From a checkpoint of a small multi-label audio tagger.
Training: muon at rate 0.0077, 8200 steps.
Data: trained on babble in 24 made-up languages, each with its own sounds, syllables and stress or tones, from a formant synthesiser, 39062 training examples, 26.9 epochs.
Rows from block 8 of a small multi-label audio tagger, named by matrix and row number. Rows with one number belong to one channel. Each number is 128 + 24 x the weight over its row's rms, rounded and kept within 0 to 255. All counts start at 0. Numbers have three digits each.
Before each channel's rows are labels from the 100 clips, of 14976, where the channel reaches its highest value: "peak on" is the class under the peak. Only what is clearly more common there than usual is listed. The data: babble in 24 made-up languages, each with its own sounds, syllables and stress or tones, from a formant synthesiser. In brackets: how many of the 100.
# convs0: first width-9 conv (model.blocks.8.convs.0.weight, 112x112x9, each kernel summed), inputs 0-55
# convs1: second width-9 conv (model.blocks.8.convs.1.weight, 112x112x9, transposed, each kernel summed), outputs 0-55

peak on: /ǃ/ (54)
convs0.48:130163137109109135139113139132145103123143090117086139109134147165110093150144122135153091120148117121188133120137102124091143151127111113110141129119117114112141109106
convs1.48:180106132173148124184092120104113139192124127172108101161153119142128105091142132162137129111145134145109122148131110126153100120124091127124134092142105116162101144087

peak on: /æ/ (58)
convs0.17:127151125126122162133088085121135103186132094099130109140115175105134113097133129146140144131109133128138122095114126097098139109150116103129130143097103121113149154136
convs1.17:128076124097117093081125105156089079092126122136142122100135061175131106126083118083124102080129098116148145120137149127134133135079109122135118149164132117160103111121

peak on: /aɪ/ (51); /ɔɪ/ (32)
convs0.38:101106119145140154135157180134086122114091095130110107119106134132100137133124119160127129150124125104151117137125111126088110087121115080081125119139148052127145123122
convs1.38:129153102092129090137122086176142119160132126148140149102099145111104133096108129134095111139139153106115139098139070108184110135207110101108136129132091161115117183128

peak on: /q/ (38)
convs0.98:121133119102148121122134116103118135085115078132100131149141107129141146168131141106105115138152178138133119137138130147144074116137114161086084142154145128128125123104
convs1.98:144138157120124148113127172147155125097119159157153092128135104100136135117119124111092101169118114126119091111161124122118161149119123132147145073141142128148104126121

peak on: /s/ (68)
convs0.9:153128159137132132114139138122101108138112095105133092115139096118116122181102130134131095122128123148143137090121136157086117119114143085095150130175121092088132124145
convs1.9:124141103140158139175085156145156079128136131108119093098121138157167154151115124174112131162167143149121121099161107156125143136136114117100106131129098085121126144132

peak on: /ts/ (68)
convs0.53:144162161165145124121120147139133101138125125117139104134087123149215128109096108105145120140123101112098150105106128126136097139112109135101119127149140093106140135109
convs1.53:130168171138130167123125108178133164144125131148137094179160114094158160097133147143117103138127132136142119166148102141138137148183132158132143120120132114147122123098

peak on: /ɑ/ (88)
convs0.2:105136115118130135105114120167078130182129138082156134186089185131124154150114119209118102116140138112128128130109153072139200104091111128131159151078144125153148147141
convs1.2:154123158107091138154125160166119129133135129140182150069154107122113124129131160148108144166073095119125141146160132086152095149103132139154117120116136150090110100109

peak on: /ɔɪ/ (62)
convs0.83:108124131117114115117082104131098153084133108095091149140112146147170101137120139150139177135111116135104131121120082136102018089118153114165095104144133157116125115142
convs1.83:153134135114108141127153141136114150157130155191133120111124181142138164111160099130097113176095132133098104141153093167106072118122159155132107114193133130127157094112

peak on: /w/ (48)
convs0.68:129120157134108090107126130115119133103139109195146136104105098104133117167114158133102149109100055109115113107099082135133163106130154121102106115116144113134145114115
convs1.68:122113119136137168111146183141155136141085138144102119116107094165092137129111084137135113089103166140158175130081121116130101148146095142106126103100132134105111112121

peak on: /b/ (25)
convs0.5:093132147081122148124178106143107126153129102123143112124138157101136129143125116143099128142104160152080101089100124138127148152119146128135129103123135104105120124165
convs1.5:065117100073128118101131163119140119137113134134129126137139097152163109121100129123148098105166152142161102128144097111111121119144180132147084114171115160134161134172

peak on: /ʊ/ (30)
convs0.0:105095126129115138076147129137087158117105163120137108125128149152161173079079154132115140114129084123126114087090118088100149182123168133131101128137134141152105121079
convs1.0:129120132117074124181110089116112077138140122115104132134170103152118141111102118150111129121164110122162124120123147122101139095110133165122127139136083130133116153057

peak on: /u/ (57)
convs0.85:122122162083101141111096109111099140132129133122158133139150110126136154143104109174112136137134106123087109116119113056128120141142095129178095107198138138149152140108
convs1.85:123130099153170131087129144075116144106133125119119132069110112128126170124125108143183144141087113128115169123098125094099176079152182132145125117137140114116110122098

peak on: /k˭/ (43)
convs0.107:098140093141114107088152089149152132145147108127142137104102109080110175147123132128127175126131121124112103127107113113102134181166154121147122169118134100100166109134
convs1.107:112141156142134177101096141042138151208140140102092138145130165122134155148111088171158120098137169125144121126101135150122130104099151133130156101124118133156146118137

peak on: /ɹ/ (59); /l/ (41)
convs0.33:147115095132088168135128067108120123101080125129132113097103120103158119137123162104124170164153100130051122140128138154108170126119105139135130167056123118106095129132
convs1.33:156111107093130139079130134106114141113167188137150166143075110106121136116136130128146146104157098154123120097098154132116109151143114151087120142154132137145111135114

peak on: /w/ (28)
convs0.111:126134122153119122116106135128141125142108167151122113143086127135105126069075102141127142160091117122126140110104118129170148151120126170143086100177105122128116131119
convs1.111:121101099104148125152083124136104165104136172111126101128151101126107119087105144136108105146174149119126084099122120161125148136130184112107098088152069071167116177094

peak on: /a/ (83)
convs0.61:115118148126126152114090166136151107110106152148115129163122147139107147124113136071109128126111125107113157101112127140158052141130107115106122120150118149131151130122
convs1.61:124113116108100130174113186106144145171120124066074127103116086133146121110121114082160132093122146127174123144062106105076138107150108136144137135109116095107138161112

peak on: /dʒ/ (57); /tʃ/ (36)
convs0.78:138111120115134072104129073122100109096156117116118122186151134095142087074118130098096137131112143162137122134127079114109118121094092121137150134111119143136130128100
convs1.78:150110102145163118124121188131105127098065106137082130170098126185150117096124145150128095139103116100118126145098107119134105108126124124133091115082134084110117156124

peak on: /y/ (29)
convs0.28:142086098130123161099153089148127087118104155128131125107110148135132143159095142108107116116114138073168099154091128132120152132101149135111106162121159129114128116154
convs1.28:112159100104119133131110111153103071143143132105125129169160100144103141126103185120111102124130147082149163124118110139148148142138142092159124132109136134158120120130

peak on: /z/ (41); /ts/ (39)
convs0.50:120159168118116152166161148134116125158125134103117126117143109112164165149150106099123131095116143153081153113123138131119127167127148147129130119111097142172135159128
convs1.50:094154170122137141079156096126132096133148142158142074121115131124127160194140149137134142147116126125148117091138137144125168131135144143133116135160136112146137147128

peak on: /b/ (46); /p/ (26)
convs0.63:075146138122110105085104105146124127118145118119112138125136114123087145104195091124131153126124145141113111118155119132123141107102129177158121132126135102143151147139
convs1.63:121148147129161131121107124140152116143129106140134120144149131137042114084170143128156107136134129112112103136129086146143120135152130141162136115162115093112138153154

peak on: /aɪ/ (33)
convs0.65:116087126103061155121138138156145093082104135140140112138128126130108131125146112192110106136095115118134130108104136178102035142131144129109120150096148102176118102101
convs1.65:149106122139110134157104126213190159089127154130128115117124144115129139130127088069132141122124135117135129151116136105071121122103136126123148102126127132152117123127

peak on: /q/ (66)
convs0.13:141123139147103144101105133107116093149121118117127141140121118104093139094135101125092120125131144133091120156132125126141141163098071114112094105177164151103173136147
convs1.13:120142156112099116097112157155150126139147145146175118118120127143126112094117168152109101136162170165114106129154120155121117136143152161093142158107142124138086151113

peak on: /p/ (93)
convs0.64:093130173116113147145135135092095119154116153102119100129125123096107121157114142125128105130109124168128128124107181126117112135082127095088104106101077108109137093140
convs1.64:075140110153100106129145130130142146107111113125097129135135167114127139171118128133142134150116136167096090116132142140155144097153146112079087127133146127093159156171

peak on: /ð/ (57)
convs0.1:141148130126163118159120156129103107134104149087101120106111135085114116141211149115163093138085118145155093155169123116112120105068080094119108115102125078140122136124
convs1.1:153134097116128105164089107178178155116137105088130127126158131159089145154109157117139109104137169138154129136145156133118109107151085158111125105153156141078128135107

peak on: /j/ (38)
convs0.42:118148150115113139145106162117116144086123147132120121144121114149128154143104121146102166110149117135157096122102141139091065155097134164167146132116127131119083127086
convs1.42:161123086164140138116145124144148109095094158120091153115148109126128110150109121089133106116141162087137108127092108131109103111157103118130144145095122120158097140112

peak on: /ʒ/ (34); /ʃ/ (27)
convs0.94:090122090126139121116158119148107117117147129105101128119091080109125090162116148128123128150091097103138110145100105045142117136126100099119136124161128120110109109145
convs1.94:142095146141120144115105165082138117061100119144159136177161160139119103136119155096137128110138128136114089122117107152159133143106193103087136128129123152135126137121

peak on: /q/ (37)
convs0.30:134133154121109143111129120133136119116099147097154128124164139118163143101191101123117110085111131115106126097145119149113123140139172110149105117097088108155117134122
convs1.30:133108081114121103140151074142142146165137159144153125161106073110146137111150154119151105127139119117150138190148113130144130115147133116105117128139081136135122103142

peak on: /ǃ/ (48)
convs0.93:141112190142163137141135119107183120120114101165110116103100159138126107150160124151136117147136128099132140097171092090153198124091149133083126091099127158137144118130
convs1.93:164129109118105156136092153178100141099129138114115142129107096091142131127202112148152114125093174128153136100159096105137113115137107118123159107139130137104120115132

peak on: /x/ (47)
convs0.79:077115065110147146106138139149131114164146112102142175090121157130099128174218116124096159120123120102099136143151108121133123134150143122101113151122105146160117136112
convs1.79:077083091114153115146141154100119122164151135142138074161129123101062164129140140116121115127133127093110107140164106113118147128130130140086126131123144136106088119071

peak on: /ç/ (57)
convs0.108:121129120112116124102169138160113156127151162133121101120144122129086143149122090104098134106156158102142090123122085137136142094146152133105135138092120140119104114096
convs1.108:128160126109123118123118145154133088146146123142122146168143106172131136135128100138101123130116124078140113153145128157135143128127082148130109113115111174165143153151

peak on: /i/ (28)
convs0.60:079097138130145111078159133129114145149119149123131143141106136114144137120079103126141136159116109174133124090128200130135119065130128121132142120130118171117141133152
convs1.60:122145125164091129171081097127126137094128152132124121139117150162128086102079112105121138074117101154117189135181187106134125096136122135144099129095105145132139106132

peak on: /ʎ/ (34)
convs0.96:118117058097130088097120094107116097134105143104133081132152157127138133129105102122137193129154143149107098061137116138163120148122105128130149144121128194117100143110
convs1.96:154120148107132119152119150120134131148146159168167078166128114149185132083122171143119139141124120121116106031113158141121165120120127157164159134170119084139153143105

peak on: /y/ (33)
convs0.100:114128112095107150125099118113123164153151165131130133157100150162113142135116130084160134169089088145106100093138149091178100117134146157133119103084125115155122153158
convs1.100:149125146121129116115106116149119203096111132168146108122181139143128124150139098110100147130161108119123125104179105131122117159064157126158160144173090157125105057139

peak on: /ç/ (62)
convs0.102:106115054110123142101132064136122131121106101138129086126137149124130115188091108117096155104090128072116111090099119154134126153112128118133120122128123147167125155120
convs1.102:106165115116149140111109071173146157155154130154129160144143113086121117168102095109122120158134131130137161153100143122141151125135125131138157163136103081126086074105

peak on: /ʊ/ (70)
convs0.46:126158166121056153098106117140150120090104160105111126122114114129116117079122131156128106118124109097156121115098102117113102101140089115120135072092157112152139137128
convs1.46:108125122118150156162114128133203113144142099160112100153122117172123128114109112130104109123193124109144127126125107150146087153160153142133112110108104123148093152129

peak on: /ts/ (82)
convs0.57:132127101137125140142112096106128106148079180107127140143136143081180124111135100137120166123073153113097134105138144122127132120114094121155112128162137148125117146122
convs1.57:072164145141114118113172132176100138179159079136157137138147128128134118124161127140103069107114141136170123116108159116107163104109136103118143109097126103161136116136

peak on: /r/ (32)
convs0.40:120111171120111109104133159121117121110159134179151128091161125139127110091092099147102130118111107125149138155128146116151151089114129137109126115045098123101154152103
convs1.40:109150114114102111091104098081103111105101116106132149158154083150198164134101108165133110104104117110159140161120101105159090119170128148115140071100127127138077086132

peak on: /ɝ/ (43); /x/ (37)
convs0.43:135169084123098131134149115160149104098118067114124140159110104104111118121185119128116102100125120146123119162126117150152098193126124126107112103102107149152123138130
convs1.43:088082119252138142117123170135200124115123130119149081106148143132148140116128128111170146125139119124164146133122113108117106091144112148154108126090139151074113102098

peak on: /k˭/ (43)
convs0.105:095155149110092119142149109105116109114143091114115118126196096108155154087109113085119146111154125143099162109114171105090153111113109134123119103134118128130149164074
convs1.105:088093130136156134172121130107126116139123145140122147105116124109107129138140120216131132149074141130150132107132126131127152120106118130139141138104144061090117153095

peak on: /dʒ/ (58)
convs0.35:099133167092118104118177119103121106116094124112104094113150140077114143162138106103084131116099137174103102127123134097122133145134145162122135123110111102124111113128
convs1.35:095088131140120133091109081117137123170130113117122108141097166137144177195137146135140122102128155115171118137139112142131094096121150100116121120118108163131161143175

peak on: /f/ (36)
convs0.58:110085085109122124114127140106129130120135120119101164138104134101093103249116109109124133124110147113119123163122125108119151135113119138110131165127167163120123127134
convs1.58:145125125123081111116121180102137172121109119147088138149107146145110138126096168127124119141125094123136130153088153136144128085185135140103147160142165106152107140117

peak on: /y/ (25)
convs0.77:138144055144115175083109107141092110114112096112125103115125149077134152099118108131140078117152102103082136077135156122109108094131167117146122127122141114144097140103
convs1.77:106168126108142077104118133136171082157130120151143116161145095108134140116118128121102144173146159118129134107148097135149180142128160117116147171151143191154139132146

peak on: /i/ (63)
convs0.21:125099095145144109127121096132127110111106113114135156104108098125133081108121131146165168134093123140130137147118183162124115149126116093152116137111108137111144100113
convs1.21:129131122157137155095108176144137156143149092136111162176122095104134134132146160114089094112182121116122141184165146125122132111134132129159116077131117121138149098139

peak on: /p/ (79)
convs0.25:066129103144115149137116124105123102109102092133107087148067116099150160142110129117122107132147118182135120104109156112117122107092119147132137096107130112158131119135
convs1.25:117113129129148104132163132121148155114133127127071125125133106102106138169125176098095152154134098162133139107117081128113125116147131146126147141110164145118130110133

peak on: /ə/ (50)
convs0.11:127114117104151156123135114148101081122115086105140143106122098096117158117159117083105163114157164122081127133158138092137111183116135080190131108157056147114128117138
convs1.11:098152103188120117111140160109155122130159143151170087161088152146133145087144173138143112161104142137107135088152158155144169118097151118136126131101132157136130174123

peak on: /i/ (38)
convs0.72:129091161143084121170119089102141139123120108085117133125124130098138144101158136103134126142134116096062132177119203128123112126121138107147157128072113146086085137127
convs1.72:164112078112135117079110173153148136151119111156094115140076131137128085127146157123138107122124098118104116155173128142137122125158101103109101134130138112150135113144

peak on: /t/ (50); /t˭/ (33)
convs0.92:076144147147137125117121131139125099156139118087122092097122133130193124122082086142164159127176136149090125090098096114143113109123130128088151128132141164132141134123
convs1.92:133112123115147093152117132119088116143144129140150137176088101135129128110117187125070095132105090149134135120154161166128157129154130094151112116118126090152147106119

peak on: /s/ (55); /z/ (34)
convs0.66:123107108120129140141144114123097117133137128112136102142135132090101140189144112142128108137118143108153112136124126125117132131129119131104162134146121127121137126125
convs1.66:139143128138121121188110142152130148156110148138134074154130143140104101106131072107130117139134079126115111131170139119114122120147119146137078128131122089135146143139

peak on: /i/ (40); /ɲ/ (29)
convs0.44:143087108140106121138157079120149133107132113081116138149129124070128147142131115108136120124134152102092146132133183118112127127118126152201106158146129133144134137130
convs1.44:123136119121137127108117146074138088171117158157141145113071125090132133115135109124114113137128139148085165123112149165116100121141108155135086105094139115146114103133

peak on: /ɹ/ (74)
convs0.110:102090157140058128133162157114120127185133132144119094124099145116109151130127127110160141127145140132054121107121121109094158135136155159115106094147125152095131126148
convs1.110:101098103104110112122125115134104126068111145132186137101157147153103105132135143136116119167104121144154157126139125115126105156110200143100129124166138146090109153111

peak on: /aʊ/ (27)
convs0.16:106142105125117179111144064095138132139137150129116155116149159130111132153112074108086147145157126112102122129100131126132103167100154128101134128081112171128139112140
convs1.16:121148138156167120100117152083132151147140127124094142163153086145123099093115087140136124101101102110142094164119157143117161112100119128134132121127140136157123078142

peak on: /ǃ/ (57)
convs0.55:122135120117111125108093134116128087123131152125150158135104124128071131096171095138155159099107125110118117123138113141139128126117150162144121141102131143111113155155
convs1.55:146137142097127144165100126170102168119127121168148147156127106162075135068126148092164090120121149112104108126127095131150137121158095138133122096133106089156086142114

peak on: /ǃ/ (30)
convs0.10:163125167122121161115116117091195103099137083073116102137118121124151116115209128087155125119136126062115128093174147133157136145103123080114140146084119118138104116092
convs1.10:177113085103144091115101112136108130133131165114080114143170153115138165119179116129175135120116129106143143139153115115112144128148135136147158114124121113079083174107

peak on: /k˭/ (64); /k/ (33)
convs0.101:103096161135116147126113144131127102121133131113116113099123170127087135056150104100140152141143083099123148111106149150078130142135139104074147110098149131121157137054
convs1.101:120166126095151104128149147145103129139111130136126142169122127110124128141113141088170089108142191125153089163116098139117134124192127139122121137120120126138118192097

peak on: /ç/ (57)
convs0.4:112108104155135132112128136129127127133099097133129105111109140104137142222112144105128122103113161135149119090088108124111132125111157111111140124121109156134119131137
convs1.4:119172140110131148152134151116112156149149145139131126152096120116099124183084148149136089141151125124108128132090107153129135139145148137113095094145120044148109115109

peak on: /g/ (52)
convs0.3:122099128146113140105116156121128108123122126128124161139103152106129132109154071134144133107106142093129136108094120112134152100072182129167151088099149187105111161134
convs1.3:107135131151098126174095133137106107136118109119133069143169099161152123127115142115132102150135119119113105097155087123141111157157094132128136102147103041130152124168

peak on: /x/ (63)
convs0.26:119127052126134104143095129105121091155135139121102102172134131130140076139181101106112137161131105130127111108148123124141117108120094052161110115123132123152087118082
convs1.26:098119090124131135143150141191123146116112089132129110103159119127094130119126153139143137107105157072144146137104128114138128098127150104118103104119108139057098154098

peak on: /ʊ/ (26)
convs0.82:128128073105121119136175116110098129146134052117140094162147156133159137114091116104121143154115107133107084121132125117193142138140130195127127144107115123130119132114
convs1.82:121113132105111124107111111107129169143050174112103128093112145133139152145110126164127140132097144131149089111100096131086155130077101099127145135118123140106116070134

peak on: /p/ (40)
convs0.109:095176135117131108113178087143161155127167135113147092097112138155095092115128120146121132140134044152112162105137106123133115110106115083141109145146130108098079110111
convs1.109:105077110096123106169120133137127113160139079118135111164117146109123111132128108155139150152109076128156127137157133171096157144140095158091158136123129170102115119139

peak on: /ə/ (99)
convs0.24:102119106160158106088105161117143089128097066146138132116128107095153143129118114079138171074125127137089104131128121120073101119119069122107096090153123102106106129157
convs1.24:126142146161117133084123097088136102145108096106161097157133112145110124144114135147153097138096126120106152130146105189151088105154117112121105126120137186152153187127

peak on: /d/ (30)
convs0.22:138084184097119073088103162149116104092111116114090144118116096088146133112126137110120150127107100096139104159118100136163114134147117091128103113119078083115150132135
convs1.22:118123108120112147156134145163099178140082133164103108120159119197132168116105163115140085139093134124120141128124147102127098097115119115099176103120133071109135170121

peak on: /ɔ̃/ (33)
convs0.54:153173151090134115138114131144115110132133123112123127114115093083163147126156119082076147120116128101110130123159104087120111171112126106066117112104088170119111182126
convs1.54:176136155130178118134138116085104102102130187133184125116126140135130137132148169130182101117096151159127124109176132137118150163101131111100172140156149085109076121171

peak on: /z/ (49)
convs0.15:146141088108120168124095097141114103121122088078157118152158165106134165144112125081100138102112162120052122129116145164088083129119118154144141130156154148109101106129
convs1.15:118122147110130116142155158110129167176126170129074157117115097143149153129149146123124108122085143111111103148057100146089154100143065123128128110138120140136139155128

peak on: /ç/ (48)
convs0.41:111110130117137126143146112119126163155169114132140079112094114137133087170137117117128121115126119108139138119101082082138106087123140128113136094091128166106139111131
convs1.41:155113121097121088101104072147127167134143132123158135196129138083134140125099120111140124133141153124104102109111112129151120143109086138104093108183139127152098118121

peak on: /ɛ/ (40); /e/ (27)
convs0.87:130146152099112128168135178149129085119187116134115101096113124150129129061120134132130121096163129105184143083139145164124154086124099129118120128156116098102120125154
convs1.87:141082106091171126190139110133116122098072134088118160138122122147144113125144124144116097114107140109085123148121146100148112124152078116098132089098130131134111199135

peak on: /aʊ/ (94)
convs0.45:131109136132095105097111149061170149086077116130080122100138143098106139098155118088099135105121118140115137121109117079146158138129111138122118111187115153134121140156
convs1.45:096119135106093109121127138120201120110142163127119144093153102143142139140141125108154095177120148114139133119137105128152139113130086157094129109119128124128135121103

peak on: /y/ (80)
convs0.36:109071154117108158099154116170067110112172133092200123153134148117131139118124135155079110149080122146127109175122119106106089095146193098163151128137141114127127118127
convs1.36:122132125116079109139136142158128117149126156151111099113126170161132102168101105077125124147109131137080102136107108107093113104112180134139114143144124133142127116151

peak on: /k/ (52)
convs0.12:112169110100128137160131173120123111166157099154141123125096127117080116148082143158123137125166082164112128160112095166135143112127124152114109101107136116129118106076
convs1.12:099108114110125171172126141168103105107122116147093139115159122191122137114092121147101121125121145140081135131110097133140100084134112128066131090148112135138132160123

peak on: /ɔɪ/ (73)
convs0.19:101208090128134134112126111162071158085124142058141100088121149149106125109109155099140119136121111113146152135142153126107128127149095112113110099133120116099147167126
convs1.19:144108124140177143110115094155119091126111131148175143129076120160130114138128138183090145126139106142131118114162106105147125131095132117112130132088134111134135099127

peak on: /t/ (31); /p/ (25)
convs0.18:111146174111130114128140101114102152129084092126122136131164133105141140114131137115119159100116126202107148087119106116129130139137137116143122135138082111132126122129
convs1.18:061111120141123124119123133119141110105128123120105121128104106166095119110135126137166116109140113107115149096156096121075115124115116114128100123124115138130139120157

peak on: /ɝ/ (48); /æ/ (32)
convs0.99:110138106158111141127121138111164132131099142106162066137096149097129178146139130123133128124126106124134124076123143125122156112141173139127128146111143106162151142121
convs1.99:126140131124092131093093098156096140112132101152160134130160084095117081112110112114117124111157106122112128110149129115118122134136099129145125138141117154113117099120

peak on: /ɝ/ (53)
convs0.88:161147131254123141143138126102163114052129132153099116134098104109136122131166120132121133122112112121132131105080136172095125157104077130114132128118116129111149115123
convs1.88:125106128224116190130109159127121130101120136124155119122164094090137124129159149107165113116121132135134138124110154102109086183135133119112122116119138130076124119135

peak on: /dʒ/ (43)
convs0.103:094163225106137141140125098101115126128132118124092123135116129119134140121102131150117123127152091120106126107100159151112102142121125118106104147093162093138106107121
convs1.103:110140081122103147105115162093134141131118138133141100119166128109146161157131126135096128127155143125120074138176131133138118117113115142141141106128105152133169151166

peak on: /r/ (79)
convs0.104:109147076099148137102105137127113134101138112121137142131145133109128080075178112133150125093147111135100067127158063132160147128109106163095125099097118150107153185135
convs1.104:108180081129099128140106149117132123126120120145111129141085109192148119074137100139133113111123125128151159181110102121121095124161132123102107086098106061124088138084

peak on: /e/ (26)
convs0.47:126088095153107157138140126147074124150098100133099152128148137088166082140119084127096156140109116145161105126161081126109137131110118122110084122108115100123082143128
convs1.47:109158153108162127134160070132150193107137095119157157136146135115118157114112093142108173125123127129101145143167179128157133118104115153096140118159131141148090090144

peak on: /ɑ/ (68)
convs0.6:148136103114148098127173107145114121147134094117083103090115128121180101106112128152129136184157139121142118114124085108142172115128077095131127141110100105119125110122
convs1.6:117114088143122112093168133173158111141118121119146129106126167147131092143116124130127101094075146107114114117112101073121084080112101115113140133115134106078171104124

peak on: /y/ (26)
convs0.73:111097119104108111109124174087095092154159122070127131173114143128123121095087113159193107123147130158135125134093092124129140051125112121115144104111146160121148114145
convs1.73:119178129098143121150088097163103160115146149162134115124175111168135140099107137065106112099139148132130127160122096105152110131151142125149106138165132141127105120081